{"translate": 0.06, "hidden_act": "swiglu", "patch_size": [4, 4], "positions": "relative_bias", "pooling": "class_token", "loss": "cross_entropy", "residual_init": "none", "eps": 1e-06, "final_lr_fraction": 0, "weight_decay": 0.1}
Rows from block 3 of a small image classifier, named by matrix and row number. Rows with one number belong to one neuron. Each number is 200 + 20 x the weight over its row's rms, rounded and kept within 0 to 999. All counts start at 0.
After each neuron's rows are labels from the 100 images, of 14848, where the neuron reaches its largest size: "responds to" is what is common among them. Only what is clearly more common there than usual is listed. The data: streak pictures of flow and ridge fields.
# gate: MLP gate (model.blocks.3.mlp.gate.weight, 384x192), inputs 0-191
# fc1: MLP up (model.blocks.3.mlp.fc1.weight, 384x192), inputs 0-191
# fc2: MLP down (model.blocks.3.mlp.fc2.weight, 192x384, transposed), outputs 0-191

gate.39,212,188,196,154,188,198,220,195,164,222,193,216,196,186,196,225,198,185,195,197,211,219,230,186,196,181,193,179,214,240,204,238,208,180,193,245,206,200,189,180,194,215,172,211,256,202,216,190,158,201,196,206,200,243,182,182,192,203,186,206,192,208,220,191,203,203,188,194,184,156,193,207,182,190,219,229,192,238,185,209,201,222,189,177,202,219,224,218,197,177,241,202,207,181,208,191,217,197,227,193,167,193,180,190,167,215,203,181,211,221,187,194,217,199,218,212,185,185,205,195,179,228,247,204,214,193,165,205,236,196,229,245,170,197,180,176,203,198,179,210,206,224,241,199,190,210,214,189,184,194,202,192,241,213,213,217,208,182,214,200,227,221,161,222,209,198,205,191,190,150,202,141,230,193,207,180,184,236,211,149,183,182,207,184,181,187,188,202,199,201,204,199
fc1.39,188,199,195,190,214,201,228,212,196,233,200,208,175,169,206,199,131,188,209,167,164,201,221,223,191,206,221,209,198,254,184,204,200,186,199,185,194,227,192,208,208,209,226,187,210,220,189,164,211,210,146,217,236,229,231,205,225,203,204,204,225,201,206,205,190,184,193,196,184,150,162,202,176,222,190,196,251,219,169,214,216,166,185,209,194,176,203,176,188,236,187,214,197,195,222,189,197,187,210,201,240,216,202,229,209,194,185,226,197,189,201,182,192,187,206,220,215,214,214,194,192,150,200,198,194,190,198,224,162,187,211,214,185,212,203,188,251,209,185,234,188,199,230,153,167,227,188,194,202,161,218,200,153,203,220,203,217,217,213,204,195,216,217,192,176,196,215,185,204,197,205,187,206,195,199,185,225,204,206,204,212,189,164,192,180,228,198,194,220,206,217,225
fc2.39,183,188,207,205,194,216,207,220,228,164,159,226,197,172,198,226,196,193,204,223,186,204,209,214,187,159,184,217,209,233,198,224,170,191,192,208,197,241,199,210,198,157,224,155,198,189,189,208,224,228,203,175,229,198,200,205,184,217,197,183,201,199,232,182,173,199,181,203,223,211,200,215,186,200,193,173,255,214,214,210,188,218,235,197,191,200,197,213,226,202,198,219,142,183,217,159,208,208,233,200,203,174,176,232,210,193,158,199,186,184,180,217,192,200,207,207,156,198,216,228,178,153,187,238,188,195,214,212,159,224,186,212,185,200,192,239,234,216,184,181,160,177,203,167,227,192,185,198,204,178,217,220,223,215,210,166,206,192,199,187,216,190,191,206,206,212,173,194,248,199,204,179,212,200,187,236,186,199,212,172,207,206,208,192,207,197,188,190,212,197,206,215
responds to: high contrast; spiral; saddle

gate.165,243,197,184,155,185,191,168,214,218,193,184,204,193,210,202,209,220,194,191,211,206,196,189,198,160,202,220,205,214,237,205,193,171,215,218,199,225,200,189,189,180,193,185,209,198,205,185,245,215,199,236,198,209,217,177,214,187,232,172,186,178,197,253,189,232,221,153,202,197,207,227,193,209,208,203,209,210,199,209,243,174,234,209,191,186,245,221,194,192,204,167,179,212,182,173,215,164,198,214,235,218,186,218,182,220,220,198,178,198,159,195,201,195,246,184,204,178,207,210,169,201,187,214,223,160,177,174,191,228,177,215,206,220,203,191,226,206,194,186,157,182,195,215,228,192,205,209,198,180,194,195,196,240,203,207,194,169,207,200,249,203,217,196,179,175,198,218,184,207,165,205,162,210,175,182,231,195,180,180,210,201,217,244,219,184,206,200,205,202,190,180,197
fc1.165,189,180,180,164,205,211,226,213,183,193,199,244,209,224,214,237,223,215,186,203,221,186,218,230,162,185,224,222,224,211,178,185,179,198,209,172,158,195,206,192,176,184,182,186,224,194,200,234,200,215,211,199,221,242,166,208,217,210,231,178,200,233,222,187,225,203,192,169,174,179,199,206,206,196,192,192,200,209,196,229,174,201,211,251,177,211,169,189,212,177,211,183,211,160,201,182,173,206,225,226,233,192,241,209,176,218,195,187,218,198,194,176,172,221,194,208,201,203,186,191,201,210,185,220,184,200,206,239,229,196,191,171,213,198,202,229,192,211,211,181,200,210,197,143,227,164,213,188,195,228,161,230,190,206,215,160,199,200,184,173,211,229,201,204,190,173,213,190,228,166,178,202,217,205,194,202,203,206,209,216,181,219,207,192,178,185,206,183,162,230,206,180
fc2.165,202,200,208,235,268,199,229,202,196,202,201,218,215,254,204,198,147,202,186,199,173,227,208,180,202,193,209,207,220,195,205,171,184,213,204,207,214,214,170,182,228,183,170,213,217,181,215,227,190,207,200,200,214,167,197,204,202,175,207,230,232,194,198,213,203,191,211,176,203,232,194,183,157,178,163,222,208,183,187,163,183,199,183,242,216,169,190,203,226,196,179,194,181,276,237,211,221,185,200,199,200,193,209,177,173,206,194,193,221,187,173,191,197,199,186,209,227,194,186,199,216,190,195,201,177,175,201,201,183,184,163,200,163,201,205,177,191,156,206,197,185,191,225,203,208,200,207,195,214,207,185,214,195,200,182,193,221,188,182,206,213,217,211,200,194,221,200,206,214,188,198,232,205,166,195,192,256,200,215,179,195,205,208,212,229,183,194,159,163,242,188,201
responds to: whorl

gate.196,218,186,211,186,177,162,195,214,188,209,224,207,217,206,205,218,187,196,159,187,210,182,172,172,193,235,170,167,215,212,188,187,185,216,197,191,176,189,207,194,206,183,202,182,193,162,189,202,221,192,177,181,186,190,178,187,173,215,222,181,164,201,189,232,213,203,211,208,254,242,214,212,193,223,208,201,230,207,214,222,206,189,190,199,202,253,214,216,212,234,221,221,203,223,238,196,184,218,184,187,174,203,212,195,224,214,228,209,166,191,198,192,186,187,192,196,183,190,192,200,199,178,232,200,181,204,205,204,214,179,214,156,227,200,223,206,228,214,222,196,204,173,211,220,180,185,212,143,179,199,227,199,207,198,236,227,169,198,164,214,209,197,180,145,217,248,210,207,173,178,219,200,181,191,237,212,187,186,209,167,203,216,224,198,173,206,221,206,177,196,184,176
fc1.196,191,213,187,230,205,175,201,192,186,189,222,210,210,187,197,207,184,210,200,220,213,217,194,211,200,187,198,186,211,221,190,198,199,224,224,180,216,193,210,192,188,211,195,164,174,196,169,177,184,188,166,185,220,229,163,202,212,222,203,133,198,195,194,218,218,192,201,235,248,250,195,192,221,202,190,181,215,201,198,201,212,189,212,222,201,122,213,211,219,197,210,189,176,142,198,194,207,179,160,208,183,172,174,237,223,207,186,225,212,206,201,172,224,197,211,219,162,188,233,217,214,209,201,211,206,197,214,198,195,195,208,157,205,180,204,199,216,196,224,163,185,180,168,197,226,201,205,216,199,205,209,199,183,175,219,205,197,206,204,205,202,196,178,170,210,216,221,192,190,198,208,248,222,202,236,191,224,205,188,197,205,200,166,195,228,178,214,164,243,231,220,181
fc2.196,187,189,200,189,227,187,205,183,183,210,199,216,222,181,219,212,191,193,205,192,185,160,196,214,202,196,202,202,186,201,196,195,191,220,232,193,224,174,180,204,205,211,193,169,199,165,224,212,167,175,206,219,171,219,167,222,158,191,190,189,200,186,173,205,193,197,199,203,195,190,230,213,211,211,200,197,224,256,180,242,204,185,224,182,198,204,210,217,228,216,209,197,249,258,244,186,187,204,199,166,233,182,220,193,205,199,192,206,220,202,183,213,210,222,200,200,195,176,175,207,174,201,226,157,213,197,176,171,231,177,204,228,172,177,203,164,229,161,219,219,198,187,192,211,194,210,231,181,196,188,237,193,201,194,223,201,193,194,202,213,154,196,204,167,179,196,214,190,201,186,217,192,195,201,167,226,196,234,198,188,205,214,241,219,152,201,210,169,202,204,233,170
responds to: pair of whorls

gate.46,228,223,209,205,219,186,229,168,208,209,207,204,180,178,190,205,178,207,220,185,188,209,185,222,206,196,215,205,173,221,179,207,186,196,179,186,193,193,191,217,193,222,172,234,186,216,187,200,208,198,194,228,219,196,193,184,168,222,204,218,197,175,178,210,162,208,201,237,206,193,142,195,180,203,173,213,184,185,182,221,180,202,198,189,198,209,168,207,190,202,149,220,187,203,195,203,229,194,213,183,180,256,234,203,202,184,205,215,187,212,236,234,195,151,238,224,222,200,226,208,197,198,197,235,210,194,211,191,191,205,193,214,200,201,195,217,191,225,181,175,193,230,188,212,211,191,191,199,232,198,176,223,159,237,164,191,224,202,220,184,234,178,211,261,222,185,182,188,173,221,197,172,186,166,200,157,193,181,211,201,191,159,233,191,195,203,203,216,193,185,183,200
fc1.46,204,203,201,208,227,186,215,224,194,175,197,189,200,189,200,234,204,191,206,215,205,165,242,168,204,228,170,180,179,229,200,211,191,226,214,206,203,238,223,211,186,166,203,192,191,201,183,231,209,187,204,179,207,174,212,212,187,259,211,202,205,202,215,196,176,199,201,214,201,210,217,189,162,213,220,200,165,185,210,199,157,178,207,202,188,197,179,215,250,234,187,236,155,256,222,213,208,212,190,193,201,196,213,223,196,199,240,216,199,209,179,192,181,230,202,222,227,186,167,223,186,165,190,221,185,203,224,187,197,178,158,172,170,188,203,212,208,244,214,182,208,202,219,175,230,173,217,191,217,193,155,241,171,193,185,198,177,187,195,185,185,214,223,195,196,199,185,195,191,219,171,233,191,195,205,202,171,185,200,217,217,161,200,186,208,201,202,202,218,191,207,192
fc2.46,244,196,199,189,212,171,176,216,176,204,215,164,196,192,234,184,223,167,182,224,216,165,201,209,214,201,224,170,187,188,199,198,225,217,165,216,197,193,202,236,200,219,201,199,175,200,185,193,208,183,191,224,222,212,230,189,208,227,214,223,212,224,164,187,174,191,226,186,200,202,195,208,216,178,192,200,161,179,197,211,211,217,230,203,184,227,242,211,192,205,169,195,210,184,203,249,208,210,232,195,204,211,210,183,176,189,200,194,160,201,271,212,199,215,194,221,184,187,183,188,209,205,209,174,217,233,197,201,221,230,200,219,190,194,196,171,175,176,211,205,174,189,203,187,210,183,210,223,169,182,150,204,183,238,179,228,187,217,173,179,232,182,207,177,207,199,152,227,195,223,226,223,199,176,220,187,207,213,164,215,196,189,217,211,205,207,186,193,225,186,186,185
responds to: pair of whorls

gate.322,193,187,179,244,215,206,195,230,212,184,171,251,204,195,190,208,216,181,222,222,246,168,194,225,195,210,207,192,161,222,204,194,172,203,218,233,201,212,207,203,193,185,193,206,201,178,226,197,197,172,170,212,171,174,190,195,228,257,192,218,207,203,202,220,206,164,184,169,211,218,192,230,195,190,182,204,156,219,242,201,244,188,197,219,218,221,217,197,202,209,184,205,206,212,233,153,185,210,232,229,224,175,182,200,180,193,174,163,214,183,213,215,178,166,223,203,165,200,198,212,185,214,190,221,200,193,167,223,203,197,182,208,199,173,182,229,214,207,207,211,203,202,185,226,238,200,198,189,199,217,191,201,158,194,217,199,219,176,186,198,228,179,202,198,195,192,217,202,207,210,223,179,182,168,195,214,182,156,199,191,228,188,202,195,175,243,196,187,196,184,210,185
fc1.322,213,217,216,172,204,197,209,202,194,174,208,214,181,196,172,185,189,218,212,200,252,173,206,208,201,237,221,211,189,232,155,174,172,192,154,186,194,193,185,167,205,224,183,204,221,191,212,195,202,187,218,161,191,164,209,191,193,215,218,182,238,161,190,203,188,225,206,233,171,173,220,184,232,216,188,215,188,216,189,196,217,220,228,204,181,211,173,203,192,202,168,189,188,144,199,195,233,201,229,192,235,208,210,214,200,183,181,197,224,213,192,207,190,217,197,167,250,178,167,198,188,217,181,227,205,202,184,190,191,192,192,183,222,179,187,157,214,234,199,179,201,208,218,216,203,217,195,192,197,218,189,192,209,221,166,166,220,189,198,196,214,189,177,207,237,197,212,186,206,195,220,248,194,199,210,200,161,206,206,223,177,195,183,197,190,207,243,233,219,225,179,204
fc2.322,189,176,176,213,230,196,179,244,190,178,220,219,190,183,174,185,241,204,161,223,195,160,213,233,182,196,239,219,198,183,190,199,181,190,211,207,197,194,209,186,180,203,190,168,235,207,209,180,184,179,186,163,205,177,223,194,241,186,214,199,235,229,208,194,198,192,206,192,194,180,200,199,237,176,186,205,202,238,200,207,230,199,214,241,205,206,212,196,186,208,159,202,175,169,207,223,181,161,206,233,241,189,202,190,214,204,181,181,240,210,199,198,235,210,168,211,183,178,187,177,208,192,204,179,202,208,161,188,216,238,182,171,204,196,171,223,202,192,201,227,200,210,191,220,216,182,208,206,167,234,165,219,162,220,211,199,221,167,198,206,191,215,236,205,179,186,204,179,191,177,201,236,195,205,209,192,206,220,206,194,218,224,175,207,179,222,203,186,215,221,225,191
responds to: pair of whorls

gate.180,183,181,218,242,199,190,199,201,190,194,203,190,186,177,194,191,191,202,224,232,212,198,215,198,206,207,195,199,179,203,200,203,195,212,208,223,213,195,203,212,212,208,191,222,214,157,238,184,199,182,234,170,178,166,201,165,218,192,183,192,183,182,186,206,183,165,178,212,201,209,207,213,219,179,202,203,180,224,224,194,253,218,197,180,230,185,196,225,161,181,232,197,204,157,182,160,210,194,185,220,175,205,169,239,190,197,194,168,198,227,225,221,190,193,222,170,216,199,183,231,173,211,198,228,247,178,199,205,188,216,181,239,171,181,209,166,207,240,219,216,204,167,208,210,202,230,177,192,226,222,206,171,202,189,171,208,198,145,214,200,182,156,217,234,201,194,213,214,177,214,191,199,208,224,199,204,170,203,206,198,199,163,206,197,207,219,220,209,233,208,222,210
fc1.180,243,204,179,184,232,218,220,214,190,193,202,255,200,218,220,239,203,188,215,210,207,139,214,233,203,196,209,172,189,190,169,195,203,193,203,225,209,186,212,226,192,195,197,201,200,188,185,184,198,216,205,185,226,202,188,208,199,219,188,207,224,223,210,203,205,174,174,160,226,185,231,215,180,202,180,184,203,237,193,192,196,195,213,231,202,238,232,207,208,199,170,217,189,209,217,180,188,216,247,192,238,169,209,197,176,203,200,190,193,193,202,194,171,188,241,253,211,214,206,199,166,194,173,212,186,170,184,208,206,185,191,180,208,190,245,221,218,184,208,161,188,184,226,164,211,201,184,189,179,204,199,235,161,182,194,184,182,227,186,199,193,223,224,211,195,189,205,207,228,191,234,211,215,167,198,185,194,182,201,215,232,182,173,181,192,227,231,171,177,197,193,205
fc2.180,176,182,236,190,238,201,202,199,206,197,207,195,205,170,188,191,190,187,212,197,204,234,243,187,217,207,178,196,174,208,210,194,202,223,198,204,211,191,204,227,193,221,184,202,194,183,243,208,197,187,187,188,195,161,204,179,214,186,176,218,178,203,185,210,201,160,201,218,194,199,158,194,215,164,207,193,151,210,218,213,236,213,174,184,219,186,187,208,189,183,201,210,182,216,203,183,204,186,194,211,179,217,174,218,173,179,213,186,196,236,221,248,219,214,226,174,224,190,170,229,181,210,211,183,241,217,223,181,216,221,171,217,174,182,183,214,214,217,188,200,213,185,206,196,219,220,192,193,236,213,188,152,185,177,154,196,210,166,212,185,176,149,233,225,213,197,200,230,198,197,196,226,189,200,202,195,172,209,215,170,190,171,203,193,227,214,219,238,215,250,203,206
responds to: saddle

gate.250,187,210,196,230,182,189,175,185,221,244,209,223,231,203,204,214,203,224,218,154,213,192,203,215,201,209,207,176,214,205,183,180,210,195,211,195,180,210,192,196,191,225,198,169,205,213,200,224,188,176,162,196,192,223,182,209,177,191,199,179,194,191,186,207,206,192,200,206,167,249,192,208,240,225,178,208,249,182,188,214,165,198,242,192,179,138,219,193,219,222,198,196,211,164,206,184,216,168,197,202,159,157,200,211,217,194,156,220,201,208,194,224,239,220,194,188,186,209,205,181,195,208,200,204,193,204,195,217,211,203,231,204,248,166,182,213,207,217,193,204,175,170,195,200,223,186,220,205,176,208,211,179,171,207,226,191,221,184,188,184,239,206,161,188,233,179,207,201,212,181,250,197,182,149,202,196,210,185,197,173,203,216,179,205,210,211,208,197,204,183,204,180
fc1.250,198,227,208,230,147,214,201,225,162,197,181,196,201,169,187,175,219,175,198,213,214,207,239,202,209,162,183,200,208,198,209,230,228,186,210,200,193,194,188,198,229,197,191,197,238,173,222,188,191,209,233,182,202,226,184,203,202,209,192,199,214,228,191,206,192,187,205,173,167,159,253,204,181,207,174,216,236,201,192,187,226,189,199,203,201,224,211,236,176,202,216,203,206,180,175,207,197,197,217,205,175,186,170,204,197,192,216,237,195,197,183,167,201,160,222,160,231,224,180,202,202,197,202,190,239,194,187,223,177,210,222,223,171,212,198,182,184,214,157,223,181,194,224,174,202,238,188,199,211,155,218,251,247,199,191,204,194,198,186,213,229,177,203,211,193,191,194,178,208,186,191,200,198,219,188,187,202,234,199,180,192,232,223,185,212,196,182,186,240,196,188,197
fc2.250,194,199,202,215,188,193,188,211,206,201,206,201,189,193,198,191,235,185,203,195,209,183,198,198,214,216,185,205,163,200,226,181,202,175,194,189,201,190,182,141,261,220,220,209,185,216,197,195,219,200,206,195,187,158,214,180,203,221,233,233,186,167,154,188,218,207,189,200,226,190,166,205,202,202,182,216,205,154,213,207,191,199,189,167,214,204,206,179,173,225,182,218,211,209,186,209,233,190,223,220,224,172,203,167,182,221,208,211,203,177,210,190,188,208,214,196,178,265,228,179,199,204,228,189,214,218,188,206,205,235,205,210,201,220,176,205,217,177,203,191,234,205,195,226,191,193,174,215,166,185,196,209,203,192,201,179,253,196,188,199,237,199,238,194,190,188,163,234,235,231,231,218,183,202,211,197,213,182,216,202,205,235,197,198,149,173,177,189,203,185,177,192
responds to: pair of whorls; waves

gate.116,227,174,198,236,212,198,211,219,183,204,201,178,211,210,175,225,161,249,219,189,197,202,182,173,200,190,186,201,204,241,213,193,164,180,194,199,225,197,186,207,193,192,187,201,192,177,210,201,237,219,193,190,225,209,197,204,200,171,191,193,201,203,246,209,195,173,217,182,218,214,194,221,180,216,167,203,227,209,228,188,220,219,193,190,204,198,202,160,208,193,211,199,192,258,152,202,211,185,232,189,176,213,214,224,213,201,184,208,197,208,217,191,190,201,224,216,228,233,203,202,202,148,171,227,179,190,199,224,177,199,195,184,222,213,182,179,172,197,192,175,212,199,230,181,214,201,212,221,181,216,217,244,177,215,147,157,220,232,219,195,212,205,174,181,207,201,213,197,220,179,216,221,193,160,211,207,191,149,193,205,200,187,178,191,178,203,186,191,237,182,171,193
fc1.116,226,187,167,163,191,184,200,203,208,205,223,202,218,205,213,217,247,219,195,216,195,218,199,232,222,178,228,193,186,223,181,185,177,190,175,203,191,217,197,186,194,207,231,229,186,218,194,224,237,187,202,185,239,211,195,192,246,230,215,182,162,218,182,196,180,192,198,176,202,179,209,197,207,188,202,191,217,202,187,198,180,205,228,223,217,230,187,186,194,204,190,164,215,130,195,176,194,167,188,243,244,165,202,215,192,204,194,186,196,192,205,176,190,206,202,208,165,172,191,181,194,201,173,198,213,206,192,233,231,206,213,186,209,198,210,236,178,200,210,188,174,222,180,137,257,178,190,209,206,190,177,229,170,183,233,194,206,198,223,181,211,192,216,209,212,163,191,208,207,207,191,226,209,171,214,211,216,211,209,217,173,213,206,191,225,201,192,195,195,184,200,221
fc2.116,210,209,201,178,165,209,192,204,217,229,164,179,213,193,173,203,203,200,203,217,150,194,211,204,197,212,170,210,196,220,190,176,218,246,217,197,190,164,234,179,187,218,230,201,198,209,213,217,195,238,230,218,144,249,226,180,181,208,179,214,206,203,183,224,220,207,195,233,189,155,187,195,201,224,223,208,172,192,179,192,183,194,214,188,221,204,184,204,231,195,223,186,208,220,203,212,202,241,207,208,180,202,196,184,187,163,185,187,199,193,171,219,174,195,197,181,236,190,221,214,197,186,213,171,197,186,183,224,205,184,171,211,175,186,201,180,199,215,233,180,216,183,233,224,206,245,193,174,209,204,238,174,219,217,217,235,181,171,178,200,172,184,207,194,176,197,171,199,174,209,218,190,182,237,203,212,205,191,201,235,193,210,220,203,196,208,190,230,224,199,227,182
responds to: saddle; spiral

gate.83,187,182,197,210,234,184,203,186,213,200,240,221,199,188,195,212,182,202,197,211,184,167,208,202,213,207,179,179,181,213,226,239,231,208,216,214,217,202,207,212,217,205,200,205,187,168,239,183,197,160,182,211,202,157,179,176,176,235,189,231,208,205,179,202,183,166,208,185,238,223,195,231,192,179,209,191,222,249,220,189,208,192,192,188,223,215,221,173,206,203,196,185,201,225,219,185,205,200,207,215,189,183,204,203,182,199,182,188,212,208,217,213,203,181,221,214,203,193,220,234,146,207,222,188,211,196,197,198,187,208,199,241,198,187,166,207,246,205,224,194,185,200,182,207,206,249,179,191,221,199,168,219,157,197,176,172,209,178,227,190,198,177,182,201,219,218,193,210,178,211,242,207,186,207,222,191,193,175,198,140,201,172,179,187,162,233,182,186,217,228,223,179
fc1.83,179,202,176,184,169,202,191,167,222,219,219,227,187,190,196,191,225,200,188,167,197,202,212,211,187,205,205,176,180,200,229,247,197,215,195,211,230,228,200,189,205,234,212,201,204,175,225,211,206,175,185,206,195,164,192,160,204,230,186,219,227,191,191,223,199,200,222,196,193,230,189,237,228,169,205,172,231,237,198,163,195,157,217,220,200,216,231,172,193,198,220,182,209,217,196,192,201,167,216,202,225,196,208,202,208,210,183,222,211,198,182,218,240,204,210,163,175,200,201,215,172,216,205,196,210,195,192,199,193,198,229,221,214,232,156,182,228,158,222,217,169,223,160,183,194,236,202,209,206,167,201,184,215,226,207,201,199,193,201,193,209,199,219,164,209,211,191,228,164,174,192,197,179,217,217,215,197,232,192,190,205,167,219,163,194,222,177,204,206,196,221,156
fc2.83,191,216,221,195,214,203,207,222,192,204,172,191,200,219,196,216,193,209,210,203,197,225,188,162,207,193,218,229,210,223,159,151,184,177,186,196,179,205,197,184,194,171,189,192,218,220,178,207,223,224,237,176,205,214,225,232,187,157,230,185,203,203,230,180,198,224,197,181,168,203,189,155,172,211,191,219,186,150,220,204,177,237,179,216,200,218,172,226,192,228,199,222,193,202,185,213,201,213,196,194,203,221,192,195,192,214,201,200,195,181,194,198,175,195,178,200,217,182,196,173,219,198,193,201,185,196,187,204,193,215,185,161,226,198,208,210,175,207,155,167,217,215,238,230,175,192,235,192,191,219,197,198,226,188,221,188,184,227,192,205,213,207,206,214,198,175,206,174,219,189,178,159,221,197,174,195,227,193,206,230,197,227,258,228,232,162,205,223,194,176,172,235
responds to: whorl

gate.0,236,194,165,189,196,192,206,216,213,193,216,224,200,202,195,220,223,229,218,193,218,204,195,232,172,168,217,195,160,165,201,192,201,191,202,189,186,196,204,196,209,238,187,191,253,187,193,192,197,196,223,179,244,165,159,175,210,227,214,205,218,170,203,211,216,183,229,192,203,207,205,255,227,172,192,195,203,243,222,175,193,202,237,219,214,177,223,186,213,189,216,191,216,166,222,148,204,209,226,198,203,205,203,190,218,232,199,198,209,210,216,199,221,181,244,178,174,180,221,218,185,212,195,198,207,215,206,168,226,175,224,210,224,216,190,212,225,160,235,211,174,191,199,211,197,185,190,218,204,214,213,209,237,207,166,221,186,170,178,187,193,198,180,205,195,211,203,211,192,176,198,189,208,185,202,190,191,198,171,205,225,146,185,173,196,200,227,180,179,201,191,175
fc1.0,197,164,197,185,219,186,217,200,190,215,241,186,226,169,165,199,195,246,169,213,192,213,179,234,184,183,230,191,215,190,206,183,216,209,214,185,202,187,211,176,222,217,225,222,181,183,229,220,194,156,182,203,212,195,203,159,209,207,167,200,165,204,201,204,169,187,201,202,205,193,203,200,224,183,193,213,205,249,201,197,171,183,227,232,223,185,210,191,213,212,163,165,230,190,199,198,223,172,176,210,202,207,204,238,206,207,196,190,199,203,209,216,196,173,207,208,157,177,206,232,168,188,198,213,204,196,178,235,201,200,200,240,199,191,182,198,223,174,227,226,183,225,182,198,222,186,185,206,231,193,193,172,185,225,235,228,198,183,237,195,198,195,194,207,195,192,200,188,179,214,200,230,165,220,223,212,237,190,228,188,154,212,195,198,158,198,202,182,207,224,224,173
fc2.0,180,226,211,224,196,223,209,190,203,189,154,190,198,219,220,216,220,159,197,196,193,184,201,173,226,192,197,172,219,202,196,229,210,220,182,227,186,201,203,205,192,170,171,208,181,179,191,184,205,233,199,201,182,228,242,222,187,161,210,209,195,197,199,206,190,205,178,188,209,236,194,155,187,191,202,216,213,169,210,231,199,198,143,186,193,199,167,232,191,213,189,250,194,198,183,194,215,161,171,208,179,184,180,212,155,192,212,200,191,203,209,196,187,181,207,204,209,199,196,187,194,197,201,202,204,193,197,203,211,214,170,191,179,191,228,194,154,271,151,209,216,219,221,211,210,207,223,173,192,201,234,220,192,178,191,199,185,199,225,196,190,193,225,213,226,185,205,202,200,218,183,141,207,210,183,216,207,196,211,198,221,207,237,234,219,191,207,212,173,207,169,223
responds to: pair of whorls

gate.79,233,232,193,232,144,202,175,223,174,226,205,191,207,234,193,198,208,209,200,185,212,224,184,211,197,168,198,191,218,135,227,186,232,198,186,191,196,213,209,207,176,206,215,211,198,194,184,198,201,222,203,183,214,226,174,206,216,206,167,190,199,228,178,211,198,172,219,188,195,214,218,193,192,202,158,193,233,208,188,209,217,205,161,195,205,193,215,233,210,191,186,187,192,194,205,223,192,198,182,206,174,174,186,180,226,196,225,192,188,208,202,158,262,150,203,192,154,194,199,209,213,205,188,173,221,202,200,194,214,214,216,211,214,196,198,235,189,189,184,158,168,196,203,208,196,193,188,227,192,175,234,175,227,181,242,208,133,189,177,191,215,194,194,175,227,184,221,192,205,215,204,211,193,192,215,214,196,168,210,230,183,218,200,178,216,189,212,208,224,198,216,190
fc1.79,177,207,241,160,182,186,191,193,183,208,198,212,170,247,190,195,187,215,213,187,235,229,209,233,198,217,205,200,211,198,219,168,194,220,211,200,192,202,175,188,194,192,193,192,231,217,199,178,183,198,224,186,194,225,205,208,214,252,192,204,208,178,209,214,202,188,203,205,143,201,220,193,191,208,184,192,208,243,202,204,164,203,233,183,199,178,203,223,206,228,208,181,192,180,240,179,203,212,204,219,163,196,206,192,254,214,147,216,211,170,200,193,159,159,205,198,227,207,180,216,179,201,193,184,231,202,185,198,197,200,212,220,177,200,193,178,196,192,221,205,162,202,222,174,244,182,189,234,220,193,217,212,215,200,210,229,176,184,215,208,179,202,201,226,196,202,236,202,240,181,205,216,216,165,190,197,191,193,199,197,175,214,152,173,205,171,219,189,195,202,187,227
fc2.79,203,198,189,177,226,206,201,174,199,192,202,180,193,209,184,203,191,184,191,178,184,216,168,192,203,184,141,225,223,221,217,230,172,172,182,189,202,195,226,210,217,183,198,239,214,207,199,212,202,208,174,208,158,180,199,194,228,185,203,227,181,232,245,190,195,194,199,239,193,191,184,188,226,205,193,208,223,227,183,163,215,214,228,202,213,230,209,193,191,203,203,184,235,252,189,221,196,178,225,212,205,210,204,200,185,190,193,191,193,183,151,239,196,188,181,209,255,209,180,195,192,188,173,158,201,207,207,232,182,203,240,185,213,211,180,170,187,189,198,207,193,214,228,211,197,217,181,202,236,192,168,192,193,185,141,198,200,188,176,213,234,201,198,220,190,206,189,194,197,202,201,193,221,207,194,184,217,226,207,154,180,246,223,220,213,194,175,217,197,203,223,209
responds to: pair of whorls